From a checkpoint of a small multi-label audio tagger.
Data: trained on single notes of 20 synthesised instruments, 78125 training examples, 15.2 epochs.
Rows from block 13 of a small multi-label audio tagger, named by matrix and row number. Each number is 128 + 32 x the weight over its row's rms, rounded and kept within 0 to 255. All counts start at 0. After the name is the row's rms in percent of the matrix's.
After each channel's rows are labels from the 100 clips, of 14976, where the channel reaches its highest value: "top examples" is what is common among them. Only what is clearly more common there than usual is listed. The data: single notes of 20 synthesised instruments.
# conv: pointwise conv (model.blocks.13.conv.weight, 320x320x1), inputs 80-159

conv.100 106 [234 133 107 113 120 130 104 141 105 130 165  78 169  80 133 163 147 141 155 128 149 151 108 175 120 113 116  95 100 148  83  53  82 128 148 142 170 105 144 132 160 139  66  78 124 119 129 187 116 137 140 107 124 114 112  79 136  74 143 126 137  81 106 105 102 135 157 140  99 121 112 140 187 116 117 124 188 154 158 141]
top examples: reverberation; text has "reverberant"; slow attack; string section-like

conv.122 097 [156 161 135 119  97 150  95 114 107 113  90  76  95  92 125  76 139 151 148 117 120  88  86 134 151 106 177  84 170 101 129 123 135 171 184 171 128 140  78 104 142 146 129 131 139 136  87 144  96  93 109 107 115 181 130 176 126 124 119 121 138 114  96 114 103 127 141  87 159 191 171 100 169 117  46 183 130 141 149 180]
top examples: decaying tone; reverberation; text has "reverberant"; harpsichord-like

conv.179 101 [169 153 144 119  98 137 122 102  91 180 150 133  91 145 123 213 189 153  87  58  52 101 164 117 100 145 118 144 138 100 186 124 198 123 117 106 111 135 162 128  78 114 143  90 123 178 131 147 123  95 168 131  87 108 119 188 137 177  95 139 155  87 141 178 163 112 200  73 135 116 104 156 129 118 117 103 126 139 119 151]
top examples: pink noise; organ-like

conv.95 097 [148 124 159  57 104 115 120 147 136 117 128 154 141 112 102 154 161 140 122 132 145 153 168 141 100  25 148 145 179 128 128 104 107 125 114 148 159  87 168 116 109  98 135 123 155  92 140 154 134 185  97 107 132 133 114 114 133 119 153 148 133 150 119 111 162  95 166 107 113 173 121  87 126 109 183 134 115 125 152  75]
top examples: short note; E; octave 3; C

conv.82 098 [103 217 133 147 168 143 140  69  98 119 124 118  97 148 129 158 136 120 117 151 104 123 161  76 115 126 127 138  54 190 195 145 168 130 129 102  78 135 101 128   0 139 138 124 124 161 170  90 146 144 156 169 125  91 175  96 201 153 101 120 101 135 113 160 123  42  90 115 112 145 119 168 126 156 100 200 121 128 128 158]
top examples: octave 2; G; note: G2; F#

conv.16 099 [132 121 112 130  94 130 111 140  48 103 131  90 148 104 111 126 139  86 112  66 142 140 139  78  90 173 122 124 100 169 139 136 171 117  85  89 169 162 161 142 116 115 113  92 119 145 109 155  93 156 131 124 165 144 116 187 146 138 118 137 135 118  78 130  75 145 111 183  94  85  72  97 159 178 138  90  82 202 135 145]
top examples: organ-like; white noise

conv.53 102 [102 118 111 163 126 109 138 127 140 142  70 129 196  64 138 151 105 116 187 175 161 133  99  54 124 126 109 130 100 144 144 164 119 157 136 150 155 138 101 169 129 188 167 106 138 154 118 130 116 124 152 168  98 118 112  73 181 135 144 158  94 145  99  99 117 107  84 149  82 203  32 156 159 136 151 147 154  99  89 124]
top examples: text has "noise"; slow attack; vibrato; bowed string-like

conv.2 101 [ 72  72 136 138 128 129 182 118 159 107 102 147 136  82 105 122 143 132 133 115 148 142 119  72  73 101 129 145 150 146 145 157 136 138 124 145 162 153 118 122 115 140 216 119 135 174  91 122 101 127 142 172 123 105 140 129 125 111 153 178 145 170 138 128  97 107 102 139 129 145 117 184 109 148 133 144 137 124 120 120]
top examples: text has "noise"; bass guitar-like; clipping

conv.223 099 [128 108 107 104 149  86 111 141 105  99  65 120  78  39 147 153 131 116  63 148 136  88 101 107  97 171 140 153 114 143 145 137 140 120 158 137 236 104 136 172 114 123 128 106 127 151 119 119  62  97 129  54 178 157 103 137 127 123 156 115 182 156 105 147  82 107  97 182 100 127  59 107 132 111 155 131 106 132 104 122]
top examples: white noise; organ-like

conv.219 099 [129 120 110 183 145 143 135 161  49 123 156 124 151  89 122 168 207 101 123 110 132  26 182 127  77 120 157  89 128 143 151  95 151 113 125  62 134 177 144 119 158 165 131 117 202 130  99 157 108 159 125 176 153  99  79 148 138 180 118 154 138 126  95 121  58 155 167 155 120 108 116 130 128 142 162 106 121 154  87 155]
top examples: oboe-like; short note

conv.303 096 [120 140 135 175 170 219 129 152 106 140 105 135 108  87 148 156 113 146 118 146 237 141  93 152 119  53  99 105  97 126  46  77 163 116 134 110 142  68 143 136 167 140  96  77 124 131  98 108 118 157  66 112 156 223 159 103 133 144 130  90 106 158  69 159 114  65  88 187 104 126  86 139 116 141 139 125 152 123 132  84]
top examples: pink noise

conv.89 104 [111 173 132  73 122 127 103 141 136 202 144 144 137 191  66 124 163 113 107 118 131 159 128 134 182 100 152  76 157  74  90 137 127 115 110 173 174 132 101 175 133 125 135 167 119  99 139 106 148 133 133 112 126 123 137 129  84 147 190 108  90  91 139 135 157 157 120 145 129 100 114 140 135 104 107 171  90  87 144 120]
top examples: clipping; text has "clipped"; organ-like

conv.307 107 [134 127 186  88 121 131 148 147 116  90  70  61 111  90 149 126 135 104  78  68 119 167 168  79 132 119 149 123 133 158 152 125 182 112 135 105 104 126 137 123 116 108 135 118  43 132 152 130 171 141 119 114 188 148  64 124 201 126 127 151 164  98 128  99 168  98 125 110 129 159  73 109  83 149 160 107  78 133  94 126]
top examples: clarinet-like

conv.54 108 [ 82 127 140  89  88 127 136 131  93 148 131 105 148 147  21 121 171  58 127 139 128  93 173  88 157  81 169  59 104 126 102 117 155  80  83 112 133 184  97 112 115  95 107 135 142  82 115 132  86 117  85  89 126 132 117 154  79 110 148 120  84  89 130  72 169 112 139 123  95  77 146 120 123  78 153 104  81 142 129 116]
top examples: square lead; clipping; text has "clipped"

conv.256 105 [152 102 179 160 141 156 171 131  93 181  86 139 129 110  93  72 107 129 146 146 212 131 193 144 128 100 107 133 131 119 129 149 113 117  88 138 125 119  85 145 101 153 160 141 116 124  92 123 111 129 152 139 156 139 115 139 163 165 108 139 112 142 110 139 130 103 120 153 149 171 141  93 148 143 188 161 151 127 112 133]
top examples: octave 2; harpsichord-like; note: C2; note: C#2

conv.105 102 [109 125 132 122 155 113 145  97 161 126 164 117  99 139 199 194 146 173  89 118 102  90  74  93  79  94 142 130 121 164 160 150  14 133 126 177 109  48 200  77 114 118 132 117 127 226 153 139 139 143  98 140 145 127 131 101 103 133 106 112 158 127 149 164  94 140 128 135  99  77 137 168  61 116 147 187 197  73 166 157]
top examples: text has "noise"; octave 2; bass guitar-like

conv.46 096 [156 107  87 124 157 140 129 124  94 112 115 126 134  90 148 174 191 125  49  92 125 111 155  99  84 133 120 100 135 171 152 123 164 119 168 114 100 119 112 119 155 114 112 185 112 125 131 120 145 129 105 105 140 128  92 220 154 114  84 109 197 111  69 160 121 105 190 118 104 127 104 115 151 102 131  83 122 117 195 140]
top examples: reverberation; text has "room"; text has "reverberant"; decaying tone

conv.155 098 [132 168 125  66  98 103 132 126 115 174 109  89 139 170  94 118 145  83 130 170  58 142 166  92 144 208 151  74 116 103 147 176 136  81 120 141 174 162 103 137 106 101 133 112 104 106 136 142 116 105 149 117 114 121  94 133 128 183 119 143  96 155 131 176 173 121 126 130 100 138 135 152 169  66 141  96 122 101  76  81]
top examples: white noise

conv.244 102 [213 122 134 109 151 121 119 161 111 106   2 123  90 144  93  69  91 149 183  58 109 133 128 183  76 142 126 131 105 102 181 123 134 103  81  95  99 113 131 114 147 162  70 143 140  99 127 150 147 126 171 156  89 106 105 137 142  91 130 138  73 135 101 109 148  42 143 130  93 147 136  91 159 122 110  94 162 142 120 145]
top examples: octave 2; G; thin (high-pass); pitch class: F#

conv.184 100 [159 141  65 143  99  58  46 173 126 145 122 100 109 128 151 150 157 158 167 112 133 110  67 125 167 146 107 134 103 120 176 105 152 170 138 141 118 113 115 136 154 125  81 196 112 120 141 116 152  83 151 153 101 134  88 139  97 126 133 108 110  75 148 146 169 117 163  77  70 150 161 154 104  57 154 159  42  98 180 121]
top examples: thin (high-pass); organ-like

conv.202 106 [142 142   0 150 124 113   4 143 162 124 108 122 149 124 117 118 118 114 104 182 108 131  57 122 130 124 115 157 158 139 148 105 107 143 128 162 139 130  93 126 121 147 126 144 138 107 146 136 107 154 121 111  45 139 149 130 107 133 163 115  99 164 154 107 161 112 128 117 126 142 147 139 102  71 111  90 136 114 136 144]
top examples: short note; octave 4; white noise

conv.26 102 [ 95 135 130 116 135 152  97 144  97 113 114 137 135 117 138 157 183 150 111 121 130 151 144  64 121 130  98 141 171 117 145 134 176 139 162 130 129  57 102 148 138 154 176 150 139 183 121  49 110 132 153 149 127 147 122 196  96 118 118  97 138 128  88 139 135 133 103 135 131 155 118 161 110 150 109 128 112 123 103 139]
top examples: pink noise; white noise

conv.214 103 [144 141 119  85 171  97 129 140 128 107 141 134 139 148 175 191 141 126  52 100  84  72 119  86  62 173 159 115  97 143 141 132 119  57 123 124 137  93 187 101 159 128 110 102 158 212 145 123  85  96 131 104 152  67 119 129 157 142 121 129 178  89 145 155  89 145  85  70 114  78  84 159  92 130 147 138 191  96 137 125]
top examples: trumpet-like

conv.125 097 [103 143 114 134  60 117 123 107 149 114 128 186 156 159  80 250 154  85 127 130 118 140 154 145 146 137 114  65 139 115 153 193 216 133 157 116 171 135  69 151 136 117 130 129 130 147 134 101 134 147 108 150  83 140 117 144 161  89 181 110 122  92  77 144 124  96 154 103 110 168 134 194 122  87 103 157 114 102 118 132]
top examples: organ-like; rumble

conv.13 101 [137 140 124 118 131 171 106  63  63 117 136  60  51  77 115 170 165 148  98  96 116 106 140 108  74  89 137  87  90 162 133  36  85 106  68  65  84 118 171 104  68 148 132 109 127 197  86 157 127 143 118 109 151 147 114 107 131 117  56 159 143 135 123  93 119 100 143  83 116 129 118 155  79 143 101 180 155 111 147 127]
top examples: bass guitar-like; pink noise

conv.161 099 [140  94 154 134 141  98 157  93 129 102  45 102 160  91 109 151 112 120 151 104  93 138 155 118 103 133 135 175 185 155 143  57 121 111 135  85 147 128 101 202 156 175 112  89 114  92 127 120 152 160 159 136  76 168 114 104 130 125 106 116 139 164 114  49 141 133 121 114  87 128 128  78 184 141 133  86 157 126  78 144]
top examples: rumble; mains hum

conv.318 101 [165 115 131 135 141 100 137 112 115  75  48 121 117 106  82 142 153 104 103 170 132 135 109 126  99 129 134 126 117 142  91 125 133 106 131 122 160 157  89 141  68 148 151 136 121 178 135 173  44 151 104 145 109  60 145 203 136 112 126 109  87 131 119 134 137  69 110 131 200 125 172 185 130 157 126 107  96 230 140 154]
top examples: clipping; text has "clipped"; pitch class: A; organ-like

conv.85 102 [102 152 148  96 142 117 117 114  88 162 138 147  71 142 118 113 119 143  22 102 118  95 117 144 133  96 172  87 110 146  77 129 170 133 130 102 160 138  95 145 105 124 115 136  93  67 132  86 135 125  54  65 106 130 126  95 150 147 137 113 101 116 172 122  69  89 110 122  83 122  71 101 131 137 113 141 129 117  54  86]
top examples: slow attack; short note; string section-like

conv.109 096 [139 145 138 156 144 149 160 107 173 122 118 151  96 132  96 136 184 148 135 125 146  85  98 148  68  97 164 129 134 112 152 216  88 176  80 192 118 172  88 147 131 153 207  38 142 165  64 142 127 148 129 166 107 149 180 132 138 128 139 151 145 164 134 144 103 122 139 118 157 173 153 132  79 130 149 139 150 136 159 118]
top examples: bass guitar-like; clipping; text has "clipped"

conv.34 094 [158 189 143 129  90 151  99 128 174 122 151 131 108  76 131 132 210 162  99 168 133 122 128 142 147  61 118 125 125  98 111 135 141 117 118 133 192 122 138 135  90 131 134 126 101 158 173 107 100 153  96 105 151  99  93  82 137 113 165 127  94 123 216 121 170 127  94 132 128 137 114 152 158 122 111 126 161 101 107 156]
top examples: decaying tone; harpsichord-like; bell-like

conv.206 098 [131 123 149 115  99 122 127 149  95 120 183 130 137 114 115 136 103 111 123 125 126 106 155 137 120 129 160 150 101 107 139 106 130 176 168 143  95 142 122  55 200 123  95 133 133 127 114 115  95  16 137 125 136  93 110 128 107 109 158 105 153 130 255 129 143 203 114  71 104  46  95 140  95 135 156 150 106 107 144 119]
top examples: octave 2; E; pitch class: F; note: F2

conv.38 100 [ 20 130 112 109 156 143 152 105 184  72 108 144 146 171  92 137 138  69 141 192 156 115 117  86 138 120 119  99 120 106 160 177  94 116 122 212 102 104  95  85 130 144 172 148 139 118 160 139 108 105 110 128 111 137 171 106 110  63 142  88  80 170 134 111 124 116  88 144 112 134 151 147 107 101 170 159  74  77 180 144]
top examples: clipping; text has "clipped"; horn-like; muffled (low-pass)

conv.259 094 [138 140 122 163 168 127 144  91 195  87 118 107 120 103 135 136 122 119 110 131 120  98  80 118 119 118 135 113 131 103  95  58 141 128 255  78 179  82 115 159 113 156  95 146 140 154 186 123  96 104 106 124 137 121 130 206 128  95 128  85 130 122 130 148 132 141 133  87 147 171 149 161 158 141 134 129 103 170 138 155]
top examples: reverberation; text has "reverberant"; text has "room"; organ-like

conv.103 100 [148 115 137 175  89 176 141 141 114 208 103 111 109 152  66 106 132 130  99 123 127 122 129  61 103 127 156  70 106 120 114 123  96  76 107 144 146 136 124 155 164  70 157 148  96 178  46  81 104 107  86 132 159 137 123 156  67 156  86  69 117 149 108 126 103 154 104 173 114 113 187 180  84 129 133 149  71 112 168 126]
top examples: clipping; text has "clipped"; bass guitar-like

conv.158 098 [133 127 104 130 114 114  96 116 128  87  89  93 107  86  99 149 147 117  73 129 116 135 149  63 113 104 104 118 163  93 122  83 181 127 165 128 125  82 101 156 122 144 166 159 118 177 126  93  77 131 116 122 103 113 118 227  92 103 121 111 142 116 112 145  96 116 144 129  98 127 160 191  91 152 100  89 103 102 148 134]
top examples: text has "noise"; organ-like; clipping; text has "clipped"

conv.234 108 [ 68 211 108 128 116 143 127 117 151 124 108 101 137 154 131  75 199 129 113 149 171 115 164 110 170 113 133  74 134 108  52 105 112  53 132 132 136 182  58 116 124 107 124 156 149 158 213  80  86 103 105  73 106 130 154 110 137  83 163 110  20  95 170 112 173 125 110 167 105  82 132 171  85 100 110 150  92 121  65 141]
top examples: clipping; short note; text has "clipped"

conv.144 093 [127  95 162 148 166 125 144  99 132 149  84 152 113 107 114  93  93 144 127  87 137 142 128 129  66  76 216 141  86 167 133 208 152 141 112 156 163 180 114 115 105 145 125  94 121 113  80 141 138 114 125 149 130 157 121 125 179 144 186 166 177 127 126 110  44 110 108  95  98 120 122  51 113 174 158 152 166 122 149 117]
top examples: slow attack; short note; bowed string-like

conv.166 101 [196  99 128 110 154 141 135 149 136 198 149 151 162 139 106 154  68 123 155 161 106 217 120 207  92 160 154 128 121 108 122 102 164 114 136  91 115  86 147 105 148 134  88 113 103 142 106 126 166 155 120 119  65 144 120 127 141 113 116 133 138 150 101 118 152 128 148 124 138 112  99 119 239 157 126  97 202 110  98 111]
top examples: slow attack; pink noise; saw pad

conv.83 099 [117 121 126 113 123 144 128 131 116 110 162 148 109 128 144 145 138 110  65 148 126 182 116 124 132 165 118 111 139 148 146 128 147 100 104 113  98 100 129 125 141  62 120 107 142 127 104  53 126 159  97 107 124 127 118  72 131 137 122  69 124 160 117  82  52 109 109 137 133  57 113 166 128 126  68 105 129 124 190 145]
top examples: clipping; text has "clipped"

conv.205 093 [149  56 169 119 150 139 128 150 163 109 116 126 136 151 129  90 107 144 139 122 161 120 176 172 106 125 117 119 127 118  85 107 123 149 190  63  95 115 125 106 149 129 129 186 141 136 134 143 100 123  96 104 100 124 112 230 165 145  45 137 158  96 134 191 119 133 122 111 169 121 211 141 135 158 132  93 112 152 176 142]
top examples: reverberation; text has "room"; text has "reverberant"; decaying tone

conv.88 102 [124 135  74 169 166 158 121  97 161 127  17 108 134 118 146 135 169 147 178 145 178 119 156 206 103 163 136 120 134 103 103 136 120  69 135  77 137  80 117 188 192 144 116 118 140 115  86 114 141 119 150 139  67 159 112 175 127 123 100  92 143 150  52 124  63 122 157 135  99 104  71 105 188 131  98  88 146  99 137 121]
top examples: rumble

conv.191 102 [127 107 139 107 125  95 119 145 109 123 142 144 111 135 151 125 140 130 166 109 125 114 157 132  89 135 143 146 150 154 126 162 128 162 100 127 105 106 154 126 156 117  96 117 121 132  84 113 196  77 130 187 112 104  83 115 167 128 138 133 171 134 169 153  91 143 145  70  55 141  94 121 105  68 168 112 124 100 136  74]
top examples: thin (high-pass)

conv.264 093 [147 123 142 157 122 126 111 143 139 115  36 102  80 118 149 145 174 146 117 113  60  79 160 173 112 238 109 119 127 115 149 119 144 146 125 116 167 114 131 159 135 109 140 115 145 126 109 147 176 129 200 116 108 137  92 170 104 170 116 101 164 139  87 121 123 205 132 125 148 125 119 115  86 160 103  88 123 132  74  87]
top examples: white noise; rumble

conv.217 098 [137  92 133 121 173  89 116 121 207  81 128 166 124 113 134 220 104 124 102 155 106 132 142 130  98  87 159 170 132 132 105 184 207 181 196 145 165 134 102 140 124 159 100 124 131 176 140 106 181 104 126 128  92 137 114 120 223  95 176 125 166  91  67 165 115 132 118  89 133 145 151 152 124 186  89 142 132 109 141 129]
top examples: organ-like; short note

conv.149 101 [ 91 125 137 196  82 127 104 143 121 108 112  93 109 111 149 168 136 117 149 123 138 101 142  81 137  86 147 114  99 128 135 131 142  57 121  91 158 151 145 180 118  85 130  94 138 110  88  92 132 107 174 147 114 141 100  86 111 133 130 135  84 179 137 160 140  94 109 160  90 135 161 134  94 102 136 124  66 148 133 104]
top examples: pink noise; white noise

conv.279 107 [125 126 107  89  52 117 147 158 163 185 140 106 154 248  68 152 131 127 126 178 129 125  88 100 184 131  75 111 117 103 139 170 123  57 129 196 169 114  49 130 155  59 179 151  99 140 117  83 171 130  93 132 102  91 158 146 129 159 136  38 133 133 103 103 169  88 120 139 142 148 206 141 161 123  93 120 130 103 143 106]
top examples: octave 2; organ-like

conv.283 096 [ 53 126 137 158 120 115 110 153 114 145 110 129 175 105  88  84 103  60 185 177  82 169 119  76 157 217 110 135 112 132 104 148 165 137  99 132 145 160 118 124 107 149 115  95 124 102 120 160 143 103 194 139 127  96 114 111 139 199 149 144  85 151 124 153 136 164  44 147  97 164 106  85 154 196 119 113 123 179  83  96]
top examples: white noise; vibrato

conv.199 107 [177 154 116 192  94 141  97 128 126 136 168 123 174  59  90 210 124  78 129  89 120 137 127 105  81 113 111 112 128 114 156  88 152 151 150  91 157  66 144 119 124 176 105  77 141 142 141 151  59 104 173 128 131 124  93 155  92 140 103 114 115 108 102 156  83 145 121 132  68 166 135 175 160 151 120 146 150 155 124 166]
top examples: organ-like; text has "noise"; F

conv.74 103 [131 135 150  73  76 147 113 123 123 110 187  76 200  89 131 154 149 134  88  93 116  67 125 112 148 177  94  93 115 134 172  78 104 143 132  91 143 149 164 130 137 124 182 104 134 156  55 155  61 116 100 112 138 166  83 117 134 170  71 161 119  73 123 140  97 104 136  99 131 176 139 176 127 150 106 159 130 162 109 101]
top examples: octave 7; harpsichord-like; pitch class: C; note: C7

conv.247 103 [144 110 136 173 117 113 129 143 150  82  91  88  87  85 122 128 156 145 126 118 154 137 123 144 119 166  31 125 129  99 141 113 102 104  99  82 155  82 136 179 148  87 134 103 136  73 145  84 126 109 180  85 124 120 111  87 105  78 114 134  94 119 111 166 129 149 128 136 144 153 151 125 130 130 108  89  74  98 108 101]
top examples: white noise; vibrato; rumble; pink noise

conv.60 103 [122 174 125 116 146 162 135  27 101 120 118 134 113 110 180 175 148 120  97 137 102  89 123 125 118 148  97  70 120 195 159 114 129 136 157  74  63 106 120 161  38 131 183  87 135 161 122  62 168 154  89 107 119 137 145 119 206 114  26 133 116 117  96  89 123  70 102  79 153 156 136 182 112 117  78 204 106 127 166 137]
top examples: octave 7; pitch class: C#; sine tone

conv.176 101 [141 140 133  96 119  79 115 152 159 121 122 127 101 104 162 120 144 133 156 122 132 137 105 116 136 134 166 164 129 134  94 151 134 130 115 156 157 154 116 134 115 150 136  81 116 118 136 158 162 161  65 193  85  90  87 134 147 132 163 118 133 111 127 129 150  97 155 141 184 167  75 107 119  99 119 150  97 187 119 157]
top examples: thin (high-pass); A

conv.130 106 [104  77 167 134 129 167 185 153 111 138 143 164  94 118 125 107 203 168 135 147 158 128 177  96  82 144 139 141 147 142 150 173 110 146  99  99 118 142 159 150 133 127 195 130 138 195 110 140 123 139 149 155 156 139 160 162 172 171 102 133 153 216 135 162 125 144 150 179 160 133 159 170 144 167 137 144 144 149 108 132]
top examples: bass guitar-like; clipping; text has "clipped"

conv.262 094 [155 171  76 206 154 186 104 128 140 134 149  86 109 130 118 126 146  58  81 139 141 148  74 140 113 138 118 155  66  68  98 112  78 129 118 174  90 120 107  77 130 151 144 154  87  78 124 125 162 165  98 117 153 143  89 125 102 132 158 111  80 101  95 139 117 173 108 144 194  83 118 106 125 172 115 162 114 162 134 200]
top examples: octave 2; short note

conv.261 096 [139 152 117 117 139 105 158 140 224 103 126 130 162  92 171  72  84 139 103 164 113 129 109  94 132 100 125 116 120 121  99 126  99 134 195 142 149  99 113 134 123 127 131 222 138 150 193 140 104 104 102 114 155  70 133 126 140  75 156 120 182 143 191 160 152 117  94  63 100 118 113 143 147 104 168 101 114 107 149 122]
top examples: decaying tone; harpsichord-like; octave 2; text has "noise"

conv.169 095 [104 116 102 133 138 136 131 128 123 153 123 163 162 124 136 120 180 122 161 162 140 109 151 118  97 129 134  86 136 117 130 123 174 148 112 114  98 214 146 140 123 164 161 139 154 148 146 139 111 144 146 138 118 125 140 145  95 195 110 198 115 208 144 143 133 112 164 149 112 171 127 132 151 138 146  87 147 134 101 126]
top examples: pink noise; octave 2; white noise

conv.186 101 [142 132 142 129 151 149 174 126  31 107 148 146 118 108 152 177 155  99 129 146 125  60 224 169  95 130 128 119 117 120 164 113 163 127 109  81  88 158 180  92 111 143  98 103 108  98 125 138 130 168 115 138 147  99 106  93 149 142 139 185 123 156 144 187 115 142 127 137 127 117 109  90  82 122 139 104 101  93  99 117]
top examples: oboe-like; muffled (low-pass)

conv.28 104 [ 71 125 109 104 124 125 118 114  99 135 182 128  90 156 110 144 149 104  64 126  97  39 150 132 103  77 109  94  91 157  78 156 119 116  85 115 116 119  93  95 108  86  83  89  91 148 100 111 205 167  21 147  97 128 117 100 198 183 112  78 116 105  80 166  64  87 113 113  46  60  92 177  44 138 100 140 130 106 142  88]
top examples: slow attack; saw pad; instrument: string section-like

conv.90 103 [142  85 121 101  98 132 125 115  90 161 127  76 167 148  89 165 185 101 160 155  90 176 157 130 149 144 105 131 138 132 154 155 176  95 100  93 108 147  88  93 108  30 130 133  24 116 104 105 178 121 122 108 112 136  74 127 181 127 115 136 152 152 109 125 103 100 159 127 102 105 135  79 169 119  93  59 157 101 149 135]
top examples: clarinet-like; short note

conv.56 098 [137 181 127 175 136 113  93 153 116 129  35 110 108 128 119 150 108 120 173 123  90 105 114 141 138 146 129 143  98 127 115 144 195 104 135 112 155 143 142 219 115  90 112 126 114  94 128 138 156 133 232 131 125 118  69 130 158 166 134 138 145 189 120 154 143 132 121 178 134 151 150 109 115 182 113  96 137 131  99 116]
top examples: white noise; pink noise

conv.171 106 [142 117 101 127 100 159 141 149 130 218 159 198 255 164 138 206  90  94 206 196 152 134 118 185 112 143 107 129 146  92 139 130 135 246 139 140 135 107 118 147 157 160 109  86 134  91 111 160 141 113 138 168 112 127 129 140 135 155 121 145 106 123  88 141 101 138 101 124 148 182 145 150 198 152  92 146 168 136 122 144]
top examples: slow attack; pink noise; white noise

conv.319 097 [100 146 134 123  74 113 125 149 124 119 122 105 134  81 160 135 122 138 120 165  55  95 126  60 155  96 112 112 104 142 113  73 149 173 164 128 118 133 101 147 101 151 134 110 130 155 135 126 139 153  89 136 100 148 147 129 125 182  94 130 118  78 123  93 131 189 116 101 130 190 105 138  71 153  93 165 146 130  87  82]
top examples: quiet level; slow attack; pink noise

conv.302 103 [164 115 104 125 107 127 120 109 105 236 156 162 208 188 110 172  41  95 192 219 159 170 154 183 159 136 135  90 148 124 115 110 122 152  88 120 150 158  98  95 123 123  79 132 150  90 102 106  87 135 168 130  75 121  96 100 103 173 142 124 118 167 108 130 160  80 136 107 139 114 117 144 235 106 111 151 186 132 107 144]
top examples: slow attack; pink noise; saw pad

conv.17 106 [137 151 126 133 127 126 118 144  94 133 132 143 131 126 149 106 105 143 152 162 162 159 109  96 107 117 148  73  89 154 107 161 168 155 162 140 236 155 146 131 100 142  40 110 141 110 116 186  78  69 124 119 146 113 131 110 149 149 162 159 127 137  62 142  57  85 157 181 119 158 124 128 172 138 124 163 129 182  67 133]
top examples: slow attack; bowed string-like; octave 2

conv.291 105 [ 90 105 156  63 113 113 136 147 122  87 114  96 108  93 150 118 136 144 106 168  92 121 143  55 187 113 111 177 133 173 107  62 164 130 183  99 127 124 121 157  98 125 106  99 113 164 137 108 139 149 103 128 133 140 125 140 180 110 115 105  90 110 151  84 154 166 107 139 132 160 178 169 133 115 111 174  91 140 149 149]
top examples: quiet level; slow attack; pink noise

conv.97 099 [129 117 150 127 142 144 145 153 108 127 145 117 147  52 140 114 150 142 103  79 158  74 152 150 142 129 103 116  82 119  75  61 157 150  92  69 121 166 132  75 144 165 137 123 150 171 129 138  95  97 109 124 145  85  98 150  72 187 122 125 119  93 149 142 133 110 165 132 147 120 162 140  97 135 122 136 146 176  57  89]
top examples: square lead; short note; text has "noise"

conv.49 097 [ 84 139 110 147 128 154 156 122 177 137 185 139 163  75 120 182 156  91 139 170 123 145 132  84 143 117  88 166 139 150 171 112 134 141 148 160  94 128  92  91 125 138 194 133 151 170 136 138 139 136  89 152  85 114 109 147 101 169 101  93 117 160 131 165 145 146 120 105 131 173 105 205 109 170  96 125 135 127 145 116]
top examples: text has "noise"; octave 2; piano-like; clipping

conv.84 106 [134 130 131 145 155 120 105  13 148  62 140 118 116  68 135 113 114 119 157  88 142  90 140 124 112 135 133 133 103  82 171 102 111 127  91  52   0 133  94 149 100 134 143  94 129 129 129 118 123 155 154 237  87 119 133 107  54  97  46 141 143 132 105 153 139  90 120  82 116 165 125 129 103 141  84 146 144 105  99  95]
top examples: thin (high-pass)

conv.143 099 [ 88 157 140 128 127 128 106 111 141 152 150  95 140 118 196 101 103 132 131 161 130 140 118 113 177  95 117 117 126 135 104  93 133 159  88 122  59 112  64  69 123 116 140 178  86 120 157  51 149 122  65 158 158 147  52 140  63 149 136  79 159  71 128 131 140  96 117 105 114  83 132 114 109  90  91 163 166 141 152 102]
top examples: decaying tone; vibraphone-like; thin (high-pass)